From a checkpoint of a small class-conditioned spectrogram diffusion model.
Data: trained on phrases spoken by 400 fixed synthetic voices, 39062 training examples, 43.9 epochs.
Rows from expert 3 of block 9, named by matrix and row number. Rows with one number belong to one neuron. Each number is 128 + 32 x the weight over the matrix's rms, rounded and kept within 0 to 255. All counts start at 0. Numbers have three digits each.
# up: expert up (model.blocks.9.mlp.up, 8x96x192), inputs 128-191
# down: expert down (model.blocks.9.mlp.down, 8x192x96, transposed), outputs 128-191
up.0:156095141124145128129151109162111076114123123107080116183086132093162136088129113118113156137126145133151129068122090145195142094141089102129145142098120133140182166115199181106120149154109124
down.0:148090145140108131133087140206118135151171148181122127124114133151109127115180149110160064171125166177156150111076133081185104166058101115143182127117155101110152068180123091162133122085154181
up.1:121134156123175108140164139120145101171142138155106095159107151073126076102114129101171137087089130111107137127148096117107104148135123078121120112140104141138140123102156126071131147081126129
down.1:113067122106159104157133079079102140125153135088129194107121111166188124116117104132152133111064120159155144118100138076117111122153151174138094111081140102138088125143115155098089118129146134
up.2:120118126091176148100127151128072092092137077127059104140097149129107091198138142133160118111066117133098093106101113091155158174154110064151127139142129162145123172136087121125117127134173085
down.2:155059133162156134119135128147159122195101137143154162138137140121137136130128101107157115140117135125127200122135089143085122139146103065183116061175174118160086078159121165177136126195098168
up.3:085112090065112086206092134063103059141184089153105165080024152045155020219146056079131130097115124139072180172157050108115159163204103040099053141118120148132124077004189196216205087160110146
down.3:082038145143057089050096161197191099101158102050069255095120161208155147028132179203089104154146132122113085100169110064140189121068087175112123064068059119138108212248119060170081141163166087
up.4:153109101113103066129123080148101126090129116145107119159154166074083140134164112110153153117028135146201116181137136146167102153139133115118080106039122120141159115153106117138139052106174171
down.4:141166097146134092142136131127120123072093140166070108101121149170133154065093127087122138063164129108173103115191104164102172084126152127155124133143120177133140150119108077186119165090162060
up.5:132130139179099064092128098151136142159146157143178121102094162130159159092090104092149167111130131135139116113134143150155125102137163180156095128138122113119128088142170072136133144130134118
down.5:137136123105129128132163162118170119102145111121170158156150093148101144097140095134124113149144132123207120136131115117107122128143156102128124092137088131110155148102153086124110141146128119
up.6:144118148115137148142221136146119159183150123190182109153086089113076089126116139118117075102122114114134133137138139139173084120126183117149160148112137143087111087154137071119130168173080128
down.6:091194090153139105171101136159107182100126141175122207135138103162183116153168130168113100053116106150162110146153182098096111133127100141121134095078115153120117138139122178179147108149171136
up.7:126020095140133110163112148180070100165144081141150139156127127162089138143119111120131079089089166120166159139092093129133106129215167102188108159092151162122119119061152171145170122147113137
down.7:176122148176118071084130095137239106130168142040150150106158115095128080157112127119108142169198104158110137105146075089144178113063093134162095112132092105131177151154150091102084166152135142
up.8:097101076150172090141109109158114151133178173165182085107171055088131154078122074130117086129099141159126161161072144118111103093145145125128118167081128146106078082136140125080131151074138143
down.8:085151129184121153104123072112156109142129104089140195180105104183137171157096136088151202122107133101152122113171112096141162133150221124094092155132063072121152149167139108154165120174154106
up.9:157117120147105084057132129212175163091156120179104077179131056121136144114161075131125099072067148119110108153157154137134172123138190127085118152086133148121089089192181090135148177085178149
down.9:123132132144085154027157109086159098139147079097149188172106118122116080176105103119110142170129124095098168119099138113130116120111107087197133141098105102087126125126125102135133108161135122
up.10:150102120113134089162106130112091124140153112128107112152094173135159080139102123105169110133077066091114147128153170183109100131135118126152111153126137143135102133125094125169108147146083135
down.10:152139116109166147074147117068186107093122121145152102103143125136133126138153134139107105137118132154138147125068141181117154103131124165133122065109117140142145147129133147156110136171127149
up.11:068083115168197115148136132087115154173148130103112135129133116187109128141185160157099060123173161104113130066151122066118122146120125127161088161118157165067106146117175115086143174102105128
down.11:159170165101104171094068112155076150131089170204162082196140139132143131151070130116148140091113152138073118176106213155081140091181145097155150060192139176185137127105077113161136096162097126
up.12:130146114120137128206067170124077124152160161082109176129141172097038059159153140199178084157176136164097096100149068132120082186138122079077179198138056124125131171134109164175168036170096181
down.12:077088182101123142094159039097131130091061116134086196053119126168188121093134056125125182060081091130152038093103134063165163092212116081202167130096077082187096132157035129112126086049086060
up.13:123105139102120128157150150121118105115157101162131178143066131052098037178148090122168113103129134119074172173131055121142156188184107041084053071136123111105155133032144206175160107166121164
down.13:133035113181071178116145142099193090116117124072111196083133180187167157078142130205040122124146101106164104105138138114140133111078062173110178144051124109127066169169123092126136169082095119
up.14:133059124120119138152133104140104163134133125152169091139143130158102141081132148138121101126098126106177149120119104134140086138187140079146126155123190128106158124079134139150181122151106121
down.14:146117117136173107107111149120134146139181138105102132151145150135159135170194114131094177115134087158114110136149117119114178172075082177099121166089090061134087140143117180145165132099160178
up.15:131098144111098102150089152103151070126121096215126122141045141145153082185164049173091161000073121072147119159178154115109108163179073003047120068095083082164121073117184102144254129194087104
down.15:180020135153176034117203132043091209097128202152127101180086167077110047195025008140184088112233096160007217136174092150154072098118173110070080140126121110146183127144117182083135171049166125
up.16:099121134171131129107125109083093128158114092162178108160076079099149112119199173116097159124060121143178119091137128111133079142113108127140090113107148144103170148098213150184154089139113129
down.16:135106141129120153175120142152109125149117136078090076141173073121131083197122135106084140086090098159131106069112138102192126112115124116154134132205106089130154106089128150152100127136116134
up.17:132071106120143142116165178107090144175147131140157146099141137158112110120101181144063134113118122118140192109097134084154105138151125118158091134169162108098131144000132149181184172141092158
down.17:153148151099141064076077092136197134084125149130121058131135113119200117175117108124138134116097116113076145132188141145100176137099141156125136132144116092140092122152117066133164164113135137
up.18:176109127118147135095112086155191144069140142158109111211081042164116171144141062093154127058067119148135128113128119119103164126151185138076147163081163126092092113210182077106183177119207122
down.18:195093097181101121051112119147112139140148134103186140133160099124116096125151133126140096137119189112074166190144159090096078159187088085204221123113153131133154105108119107161107128158142119
up.19:128097117114199123121207165156081072164149097118135171096152105161168104151173125137134141125105122119162162092116094076172097121164088082174054131120131125085115085053194121138110143139106117
down.19:171142103128141149147075092140108174080120140158135069199127119128136115091053149100184113090139180146103182141188127115119150158142157204183182090165161144120161150195143090129128132144154118
up.20:092079148081134094177136123153168119099157123120133195144093144107127074156122089117097069031148140073123171156161138115150149190155148040150124124159129153105147137052147184172167136116122203
down.20:155127079225115186085218144107127094155162153078155091073084119207142113117130151183118143115130107142149137137137106183106141131134089163113126176059182178184149132113132128075186186125062125
up.21:081141081103193079127121109171156108135126119172119122111119128139118131126100103116170089058080111121149130099141112124095143145115136124098114044117112123104124110080091141069108109067145123
down.21:067086132076139093151165108051075114104150133146122173100143099110156136154103069091108136109107171111072163102149123161145134150096156091127078136177101080120123072167080166069137120133152110
up.22:116109137107156094058112167108108127150156094119110068114081163165127116170109138106126204080088100084110140148136166134093104135126131125199156111161055110119075119117136166161119129118103133
down.22:121131089142179165139097096060192135157121099177139134124198091098034162091218097182135076166121165109173123149093137115139133163178133123169133097156213149102130121093109152156106113134127117
up.23:086112144139154106158154121135103149136171181091103134098112133106096120128138151092106067128203171095123158082137094113132122104139121152196135188133185154077146155087126151136149165125128123
down.23:138144148115107152134125113130198133105085145136185095150112120152159123078085110136153141117091129090145109106097132169107134114151129116133136078109147161149162108096127056142090095102055110
up.24:135131088138131112155110091170122103030110142138098115039180129133101138154149180115118095111115174126200159127082097127134136124150138143139175082158105116120176125144073114107140106115097162
down.24:115181140082147204093128129123071111165174145123156136158084078152117150121180099129119132134045119123129188124135185067117079127106127174103111147075135100146092145064100162155147153206161135
up.25:124146150101125121108114151134091143106153170165132128115091197160121081145121123080155116153088094147102115131086090161133152131164100155168119163142121136139051150159082151157129148127150129
down.25:128131167153120111153115133094156155148107135136125110110146066155140126135158131102081120110103143110147148107129126151085133104123130144126114105148173165134184144078149137112109124117118187
up.26:153081093139117131131114147114062098149166109124165070109130086131139111203130095122123103151137138127124156137161164164099122143141151116104136140077109102120142170155088120217144110116160136
down.26:075193108157157132133148143114112156122204119138129132146112122119085131083133136129102100172129168108143170171056075115146126141169117105143139122116126165144092144155147112099130104123078148
up.27:158123123142137122136141089124105122137134169132121102121147128081131153111119142152123139131148176108099123112080143090146156091116111030183151120092092156081128116132199141104097124109085117
down.27:126147058109162145066114090107195074110139106156138159143082099159108174119153153176118077115171172112144158125128122138099116178149137183098118122103138129117082124135142147100165133146117146
up.28:114084103111089102160142119114072120100105124134149165122141111126078114154164151119073076093091114106135160124082081123162130100166171108154116144142134131097159168115089103154176133133133162
down.28:135121132182139200109145140147138129168145124105141172087129111153114143137203111087145224130117148152125105140184128092051143165123128150080116141103112120153051110124090177162191196159159105
up.29:129154096132096151221112136101071131118109102082101203130117126081099071176158109186089151156178113162111095140135112119156092158122128053079150149156076112122126104114147130166127073107075162
down.29:121124156107133136091112072120143147089123154179100124113118087159096111066140092105166134090086112154119142108092090068148110123189108117149172079099138097177102122134097124118150089097154111
up.30:142143148130120121157191145125132151125121118089166124100155111115149100136137175134142144111090105128125120120169094120124112142153098097068110114120134128149161131141127120078063169162144116
down.30:154113123137104108110158157136125142126148140120122119137113182121124094158136085113139117149107105134114161110133146120144109120134085114145150104122152142155157189129132123151111091152135161
up.31:123124131150152118145133142132168136132106130144075141143105102113125118114140191144144077163116126146113127101124105135097161171139123107117127108130129156124130103115168195099068157131159111
down.31:143087172088134188073144137097112152151087093093108123167139164141135139139110094133129101169126107124108176115141139139144118163151131145143174134123131081157130142131092110121136074130100156
up.32:135095125132119091166099150138104130182117087147097119148160087107182110190106108108110116117134094137179126096147204125137099074163110148201119141104142104171097154137090127116151099132135143
down.32:147121079114163129138137114115148094072096129101097118120147155110138138127096117138116150178117123131126127128147113177124117128156145163108116136144125140118104127162145118144098154140117145
up.33:121115129132148133122139128099141129133126124168139176114144077129165109154101156125117125150105099123198143099142155108106137169115079112127112138132111112111154119153166090150114102095037111
down.33:145137159054190079155108071137138168112198136138158071138163127074187058178127098116131158123121169127096189134151174089142111116133124105141093093128090124104104130146145150086065098124083182
up.34:133089102112187139133117152143085111154140108165169151137110109155164143091169180138081068111085159109170174109095073094174096130182130117201146128115201127081184140063111195173116133120159123
down.34:166089183088124074111128111145168112149162139094161110134163129105133103167089081123131161131164133137080157133114125118154209144090096151150106134159080082140182155117106080059147119102086189
up.35:130078110127088124137184140113100145157156140124126125149151128169132140117107111142065161114120166142164178128131141084174105147155172125171137121127102123107106158061146160165178178113061138
down.35:155123118146091081121124122146157180150133105143122101111111134130103106074154167124076110169152078135059087126174073148104141152108116108116153141118134126120134132157127158192129129142108100
up.36:153147111154131137176102108168145130105104115144144128117124139098133092079109068130144168068102128124200100152105149195142184107148148137103102134092106077124092089148157136132150106152161195
down.36:094150137162142174128134129124119106139128113067130167127132117127079102114115134096110165163146134129102120138116104129117133101154153127158143150145136137078148151121106088172116133114155057
up.37:128072095150065112195115140116122170198108104134152110131117132113118114144090122117173120059113133106142146106158121147128131132135169104133106129120106128151084133101138158164113132155075160
down.37:127136115171122141113156129131151128116122125129123159119135129148161129133107103123143177148146144137104148132129093158108105173140100116130173138124089137123144108143107107139170175127124117
up.38:115124128106132127122050097159052146085130113127131101112160151149102167119129158085165093114110186094152156140118075122170131135158177179174145128133142150157155141110101143178127102149139110
down.38:159161130104169115115158111120135092178230136103148047111150106128128118171139092133059118150090096150184148114103144072116085142090132108074077164094123090131108138058136174135128084147090195
up.39:185153158093086104095151095125172115105150113134149129128076134105099157119169138074141118138100129087144157152185161137111136157124188128126082094090125122122125145177153074118127142123139128
down.39:124146144114134118127142126133154149125134105090138111103151140135080146104158148119133179148162131127162121156097095153143164050148112121138209113095135135126124163120138166086143098112150109
up.40:152133153133161110098128153123107119149109117120114090129100117088143132120131162114129129140117091162106145091117103122133150114089133128172138120130124115110168139118125144130111125123147122
down.40:148122123132169118172125133092159129126136120107141145128122148099143128134082108133131125126115161137210133095154103142114123128192123136136131105146125099122115098158124088108118126104104104
up.41:137094108094164145113107098127133106091160096187165170172097079155120125098134179145132126125095117098167146115113111099146063133181142100125142153139132115107142103100103210128117097117171160
down.41:157102102160133087116116139120140137169182114061113180110163135121133125162137151147121165110126108146198137125103096058152149110158105139108094168150095093168120151139185087092179136145111170
up.42:139090117117119103145144106153042103136134138110143153103136125142101111159163079073141124126102114185096144128119100143118162149150139141101147161091099146107173141117065136108107145154222123
down.42:187113114122138134196109187133143143097140138094139110135128127117135096120123126113132187107130120102192171099104129157112129087146186082135123101147156136175123147129175122119096134156124134
up.43:170151125143154073083120101188176132065183124178127106171123101104143145122182024129154080135065129096102114171145178174095155100150213124105094134040114127122076092131205074138108210103179144
down.43:106108186128112175125165102109218091143084083059107137111132144172055103105130108125087141140171146111114139131093124105152161111143080104207156102101149148122139144136066129105143056147119101
up.44:118152126138148069113126128211150138070191124170175130140076100113122140117161068111149109106080192112128127154133193184119119115123156098103060099051093114148095119109154065116116121107161122
down.44:096132189132110176143184028050192083126090113031112152115170149117099114083096137116123163117133082165104094096048090159145195100143093084132174061161124126140117109178099105144136092108129145
up.45:121123130116177097137152131150127135152152122118133158124134137201093075116102180111079097092213158112160143114108185054099128167122124123142151113137082171121102152168103078079142173105101138
down.45:172132168162137181092157136140147133136092171207154113094136135138175142143176099121163196150086074128047116146102164169093098114121112075146100108151120144175142133059106194179131125148130193
up.46:128110094127167137096149131131095099128129129136140136098122112157102151155167134120122055135115125105100153103096143150168159135115132141181081168067100147070134126095141135127115148115132100
down.46:110104149141076133104094132115140133126120123134120094170099135123121115103087097158143093110136189130127168146094156149138114147183131184157153096117166183118146099156078103098160127136113077
up.47:100089207112144152113120128142166166119126131126098139226031063138124129135110099084144140113110127143153117120134090140148206093162153129109145137097167095130134095180176099143169163084138128
down.47:159097101105170128121102156126107110082117135182139153114095154165130137199146120135163167131113130131116128122157139149089115146170101157121131152118138119138155165134091116158139162119164160
up.48:079116210098088109135123118131136167155128077132146177239059052109085126185103101117153146064124146091121122090137073101178215112163202152087135111126099139100099118219138074143178155145141160
down.48:201123077136143145114090219214136122105145179141138124146142145155160103178145135083142128176189059126078155135180149127108159231147104137121183222137128113087133097088225147247127131129085179
up.49:114114135125188105160124121129162139124130173134099142133094141157078052154132167165139061112192160110131150108173110103093121195128106120139106104177143148053155139062132177109166148133097143
down.49:129127154131070180100169194114134068131127133162206086104133146182153175113152120163053133105070088111142167134086165158129144076149093118154080134089178163121082082035076158131128109121098078
up.50:111088183137112109113095126148142142128115106123120096147129081162116114130129129179160177159094128112194119117144133183116114147111158118149115136145128097150144172117128149100098158161077107
down.50:116155125099162141122141137129127129107107116118135126130130148098141120170112080116112118114138108106141118120134170178128055135159151135135120114118117202136136161068074126120162117134132105
up.51:144100119136124134101151144107099148116093086127107133116135115137106112133134143086180122085084089134137095113132146172147159125134135147131117140102152138121128116134079125114128103155091118
down.51:102144122176129130169150171131107112124111109142153119132120142099126164135184137084194136125152128162149123135099096153058117107177144092153119098139113159131106107106135149166144184131125076
up.52:110117141131167112121129163143111155125161128107030130145132120157103139176160191102092129149154129088084163118127132107150115174170142178141130118144121152076155201105178131105169165134128123
down.52:112144197099096123135103147109135110097055123171112077153141128126122090111106136141122128149122080120121166137149126165138103107168144111152143061158125125146117102112096106154095109114146128
up.53:114119165130114147083122152145133177119144068122190255150091117099081093193170052138123145155177121083014087098150078162198156156146198103109175187081075143120083128197156061255150120159115146
down.53:055193111071184060191128065101135204109088177117065121197092114139161134120098150086199143017085080173128153101134111131121171154063120155053082161160090116090053101152119159161172102126201186
up.54:044074137118171064203122156103133135158165144118121153123083163110070071139166133092092048152196128070137133114137151128126126150162115091165095122148173138108127113055159158174177134158084124
down.54:139129086158095184074162186106186048143119111041114155096117169200144189091166143150053150129110093112229117144105157146154187140129102083077145147052177172110094104035062138082152135168001079
up.55:106101139099093136136113126065110158173145132169143138136150141152123160149096088126112130121147115123095140111103111131137142102162140135125070123123142176133120117143134145125129152175136143
down.55:124106169134100144110142111130153123134106068120139111112161114159152119150176084147087108130118171142148154109144156106132090171112118108120110111123086161091132131141110177149161159129130133
up.56:116138132130137152087221142101072129152163160114160111107098147157084107140107155129070137133173100142137164119125131041169120176129125085153153138164139145089124127064159133160194162135068147
down.56:155103127141184106132136074110184174115126110153123078072088077155161139159124124105142107144084130075097120217183183147117134142102126193134153100097143114110112173153097139156124083149153119
up.57:130093117118120149175113152162111114101118105128154152141144096156111120153137148179133170085138147142139123151107167136100164097159128107116087076094106127141085110120145128133152091142132153
down.57:168125087141140143145088141149079142168113103136084146162128164109104133121141133101147123128163119160163139115146068159121085148095121126135164161136121173140153152116106136157161170111174138
up.58:108101120137193080139149131139099142168155172080078145129100158120059089137155141088145092127161146085148143091125165107114094164138152168180138189142150119085123172077171102104167126129103121
down.58:156135170137128171120100123132146136086049140179180083107117118099129119089134117125153119142062104087128135098083162138090119110139132086153142075125150188112121077098069118157100115171132111
up.59:082114121118153103166169136141172195172106097154190131155141130172163089145086095154181107126074093103149106167119154214119118183114160126144053183116160125139054058110065057158087134154099101
down.59:147169098145126138108103086147130090141127140171105170181123083102117177102144159151119136102112156151094098156107111130158097158115142121098131115134100163118145160134156188146138149071151173
up.60:108145076125132137145133152138109078147159099153151149166090130129128147146134123137101145101087086129151168123125110105182058147124126113125085101133144123081127087025132206145133107127145094
down.60:183111103134149098120096101116175151140142112098129100147103156145181110094127095101157132137152149136084159125191129133140170172138125151136134083100151125104128171180128079135133192114130110
up.61:128118085144140097175103134094177107136082111136180121136139106135112119151136146143085136068118160104145154075138083090144074135098177111130155083130133165112136147073138133141144083112113140
down.61:148107170113166141140085122120123163106157129114101149131174111082115102132099117085138101116088114141161093107110146150103076092115145099161071093178174133168154099099167110124110104163153147
up.62:109060150090147088107147124085110072163123104112121099095147111103136100128123155127106120125086114161135191119138057070158092139134106112176094127123130123114129107091129164136159161155102116
down.62:098113136099119184119127122124085123118069113145104148118136139171161139159115124137118141125090076088191143133089158128142141131166115168176163151162137107146081132135134123144125092076133122
up.63:131119125105131134129048122092127111127149083153148152218137151102152108198154141097126206068017160134203128189128138098154062142139059134113059048093110082044154124150105160089103035133163169
down.63:188121086109119097137170128173140167052097152171094151102136177195203097127080103104178066110141124113128085095149099169075156156140084130142166133175090137146112153145139012176124176109160115
up.64:107141088133149124082097091127158148064127147124082118148190127121098097180188185114127172148102127103158141120111125101151144150125094126116143106130099127113153125119109134115118107089146168
down.64:167160084099086199135152128108079141130137098185160110116086080172149113148083114147161087106069090111119136139175165126063096159096146149150123130080165115130040131079137126191126161190161073
up.65:108151100115153075147072105160122079136194076144137130201095170094128144133118095121148109091033183146146125119120205144113071138118136078104066062115078119088094101135129122087111018168129129
down.65:202110107117152111154156100185169170071084143121110118066194175170190160098079085082143165098125063125110121111159096166114212108152082079118151126135094073137130085196121073174140154058129162
up.66:135097213110121146119142113120139181095115110158144160200069070143117124136127074106139180087087120120112121105100122130163182110157145155088204149144109108163075082227130051132149174107182148
down.66:168110100153170132112101151173120111123186148158162150184116116116151119222119137111149161129077095108106159136161130128099106194108147096109130141144137144094151133045169112170133148135158161
up.67:119174133142157125109131136149113120130127131132134156124158131110162108147125126116127161125142117126160137116120120139120109116118134054097139108127129147125119089144130161158098104113125142
down.67:158146148123160111132155108124167126094105109123179106157123107148157144167114094109141114127106127133091150109144136126111143164125103098128174109098144085135115131120169094169119142216136152
up.68:129093138140128121085132124093145137164074093166155128125126106158151106161154124116140149124078120131153143099180167111109084130087146093110114136117125138108112099103104152179131140098086121
down.68:164118120112142100110136123096144099100143148114086137180143125131151168118110098141096090152093132125135125137082105147152121114117148164104148100138125141138138121186082151091118175133106159
up.69:169123152108110134130108119199104095070135093133146144083114099145140135096154142134152087145099168094180175117147106087109113148154219073190148058141123122125216133151091100141134172119173131
down.69:091085117117138128116148161126122110178171103134160154115162142113096149175159085129081164134088095123131150119101126133178153159074119134101087170116114098134076169046110187096189077103109196
up.70:108121122113100118151168062105114136096123143193158108110113129127156118086147185120167132137067114173157126120097099140128188115135075157126098122118131125104148118121139155126118140164111109
down.70:157164128151121130159155166120144126135119146126132189173152106119101121113161123114144157162106108128136119110104141144087133106097155098097102129170143121164142123104178166127118095140089108
up.71:115090099135096144095099160120149168101119153157126098174184146173129122180163080135127078098136187119100147142128141177088079168143139120192172110148151100174089095129136151145138115096103166
down.71:193111132051123098171179108129150127116190135137095133176124110114193123122064144110149175164149175074050099162086103133095081128118115104103101108157117148110112136139066098077116153112102113
up.72:121121102174168122138064149182096113142126139181174126096137069082067132134124101167052095092112168144173134120074102115110095110117100103146135152087113156106102071120127160097155106129067133
down.72:155143201140111186093080106157120055166139154078125145172148099148105103110166127106142184100125121101143134124138158062072102123086111083048101147116110088207147119119050152148137220171104137
up.73:097129104084149132102109142132084122128119157108137118132132116132116131107106042093106128115131128171112104135138131139144132140129179143125163146087117117138150088117111112124131107149139138
down.73:192123147107151092201140109176113119107113110117149135122156145180139125102140107140163146105100133135145154102097135113097121132156167080133092091190170128119166133172131095108096114116086121
up.74:133116161114096103123061127074127126110089167121155123166121146088117104142129114146110133124139092123136118122119087160132172119111112119129086153149081143123155116088165127181127156092096146
down.74:135153125139162107142128159134124166117134114120114162116117139124137130122163127153090127123130111127151112169170126114139101108096143128116082114091093156077143136111103154137123152132143133
up.75:089130156118142089093099147188089124132179108098085136151108166143105142178164165118140141104112137107101134134141163121144123173140111119122102100123092156062122176095151123104138083130156088
down.75:165149126121102093119151118138139130095074135125130087159138119114145107096133143114126086115153087152159163100142049178129129129118137108123182069137113132107146086132148101131122133129138128
up.76:170127148108143131155158154213092109107117119137083076135090160146130137146129117136163094086071166110143118149139104118134140141188130115140154122121147140131111120095122143178155155182160126
down.76:116037102132118065093110115104108110130100129128132157155158159104131099159091126115139120113152153131167141113144094152133138152116125128159116133171119131105132119166140153087154118094129150
up.77:119133131112126120129064110173122152094114150123096093090169168158126167144118156108122111160112131104140120160121094140152121126142132156168112138149124184157184152145108122134110101062136102
down.77:109138126118141134142161143152105137148165105092153113151133105158134109138150076163115118133108122135147135121141138069136106146082153143067100122070123132112104142102107115116101128120116164
up.78:081127065096131093202110157114160122102104084181144118135125104163146127206115130135068055118111118114110158135139173212105099174134139108121124112159149153153099141092102161176146114085117144
down.78:162161171111077096154177147147128095141144119110085140141098147139151126169108184100111163179133156104135151145129102131144114081151106074168130122165119142132084099169132102135108101115114150
up.79:124137172148134083123133106165090082121170125112085135102139144080146131065138112126124153133098172144089134096115083041166160121134106149130175153132112161120150174131107112068120134098166117
down.79:148142111101118084208135106111091142125164129107140149173088126132094142102084149127172143166123128082126128124134098145082103102130143125114130146177088100148144088142140098077080136113094164
up.80:149086113128175135120159112108125171114117132104132134073096186106096119089117135121162185112060174085155137123100101091090154125106132081189168125147104131144141079124145167143076177129114136
down.80:162159096077118139161096139109128108097179137190119115160119143114107106108109092117137142141076118065106173116141101157128124142145135113121107142147071057092063130130134125124093082132118181
up.81:159076133131135131134137091131154161104134163104120124139105110113087110122113118106114053083148136120083138133097110132156155100152115163158143164127134135157161150154130127128144104113130165
down.81:148188141151147198113119108169091122122142166124144120134118099153154064130178130090155199141097079147143137112095113114100103161133105151091145175117119116125102144071142126149131140175099125
up.82:107108107144138138154148160105136172131134143080092118122145107163026069099117171145062129163150127161123181129109189106085125119145105098181106161168153144129117135081167127134179119081062105
down.82:126199165124128151128108116160092153144129116155105146152102122123136097172164138139126120081105109129188156142117170116077120185115136125083150131167155095178105102125161184164124129141106183
up.83:091118135107078102135141136176125109111160165161083144144103119105154090134168128168132096158115146097133109122137081149164152124161169092132128153125121147168122191099132162113142145120086103
down.83:123130081123131101130109163179128150105168126100113181143096150181143115119144114159169116101148137091113155110093159151091135119158159130116129151128143153120163157171127098125118142097136108
up.84:130107064105136122122121150103091139158161153131140141137127100164136146136162157126065086115139146137126151115116106075172102138134102134158091193104162142043106090080161161112137129074099120
down.84:175103130139135127140120084118114164097122164108110146151120132125130113103096148110204131132154105132098115160163121163131139153110191113129110094194090109142170161176117135137154163137173147
up.85:104137088114128112184040092136117148126182129148145142171125134081117144155154088145102143114101122128155113131132145169150077086136131133150085100098063149121131093115114144118119080070112079
down.85:187156120096122155126132152161127109085097140152134148109087146143175164143095118106132156099152167134141113074146154159085178138133111119112160053133110099167152091134079106151112195110103150
up.86:135076200055140147068174139187055072115138085149170076108128128168197132154098168080161224174108133096173125144133123102160120186150157098118125014117125151160182168077133167109112186154160087
down.86:099047102098109085116114198128113124181092103160176049120142151131136158149070048182054032128124061122135139119157134164169064162095071127164179125103148149061073117057135086127171027088099131
up.87:131132127112105121112129148113098091097149121122138176138166114160135137169149148134133070161198105134084120126112147123104124171142136106086185145132097156116095163103144130152148097119148118
down.87:130174122127123103092082114144110226134114102134099126134142092128143090088153094164162154094066152131163114136070095017138106121091123093190110052142118089211121133170102146144132121144123099
up.88:098079135117171135106112144155048102167133118098129127151101137170118120147181154123116070117116135107100158095099122139206113118161133152208124178076174115080170145083190167172115149146138122
down.88:159073150154105096120122097133154149097096116116146134122119125122112080094079109136156104109133168136100156167157097195173138143174122154178136125151113143103150156147125087056132128099090095
up.89:145162073151123106117074116148140124060129117144138126180151124072170132167144127155093169089066111171184116146134140127142099106118081106129111077092091131104151076164116121090096058138176159
down.89:125144102112113121154147127107098154105136107164095146118119114174175152073116151084172123083109150153137135124144090175104127126125138102112142136123136142137108181136122098139145157097169118
up.90:168054135067129139134125144124162168140138119187154121136165115141101047161199102105146138085098135137143180180133136140153150166150157177155133128113094149095070127140140163173111144112150112
down.90:107049181113200255136130101091078130155086223147089095126196108076160159179120104148125231081090132165175122083177177120126252164162127134150092090187110035158131121098187204131193055146147167
up.91:066088180079127067178088121017136000098160097149099171085062161108178058207117049114091151000130132146110185132131071124141158125216129008114051149115133148161116069053192118175232149144092130
down.91:102098176124136077099108150207095202151106136090083204079136122163086141099115011112117113130148120167020081183190083073145146096033120097067111024067042150086255122252077145217126076128163208
up.92:119189104095108134070101090153118088068185098197144091200092114138146126137158139096122150078035120144157112130162138096129139147107174146088109051115134149159107140138119113117108086091172091
down.92:146121160096104110157165056117192116131076125112106124092144144097145109122052120104109139137148080130099084113150146149124160108116083074181176101132092131126100089119125121098137095098073130
up.93:127129102188119117147131125125180194146152122149189140122118135114086121102121120136127091126159119126158113114145126187095139124146121155160094131120106101124149139168184107084135130144123119
down.93:114142176106155126085147150108112128121105140143131157164135125119100106104171139136114175106125113121142135101114101138129105133159147130125138134107126126128148135082135121157146114127143082
up.94:108118117113184125144159092103114072122133114149167147107122133141161065125145136144105119104132135126183144146138152122110135154093124088098131117123096142092101142161182101128147147134120115
down.94:084076104112098164123164126080154172105109122167185050153111116089080111128080023101231152158061147142003118134133145106053127131104130091141106106160174166133143108178139158129142083134101145
up.95:116134092109129153082062125158083111089129108118114088087223153115135147162171123093133178118070151160198152132138096136163146143108114121107112054125096135113203173169111121136111046093162145
down.95:128152109097130146125103133124064180079127121191115110160043089177211163061063138129213074094068174093205154118119213097078048155112162138121156128094177160110055175096086088132170109154181084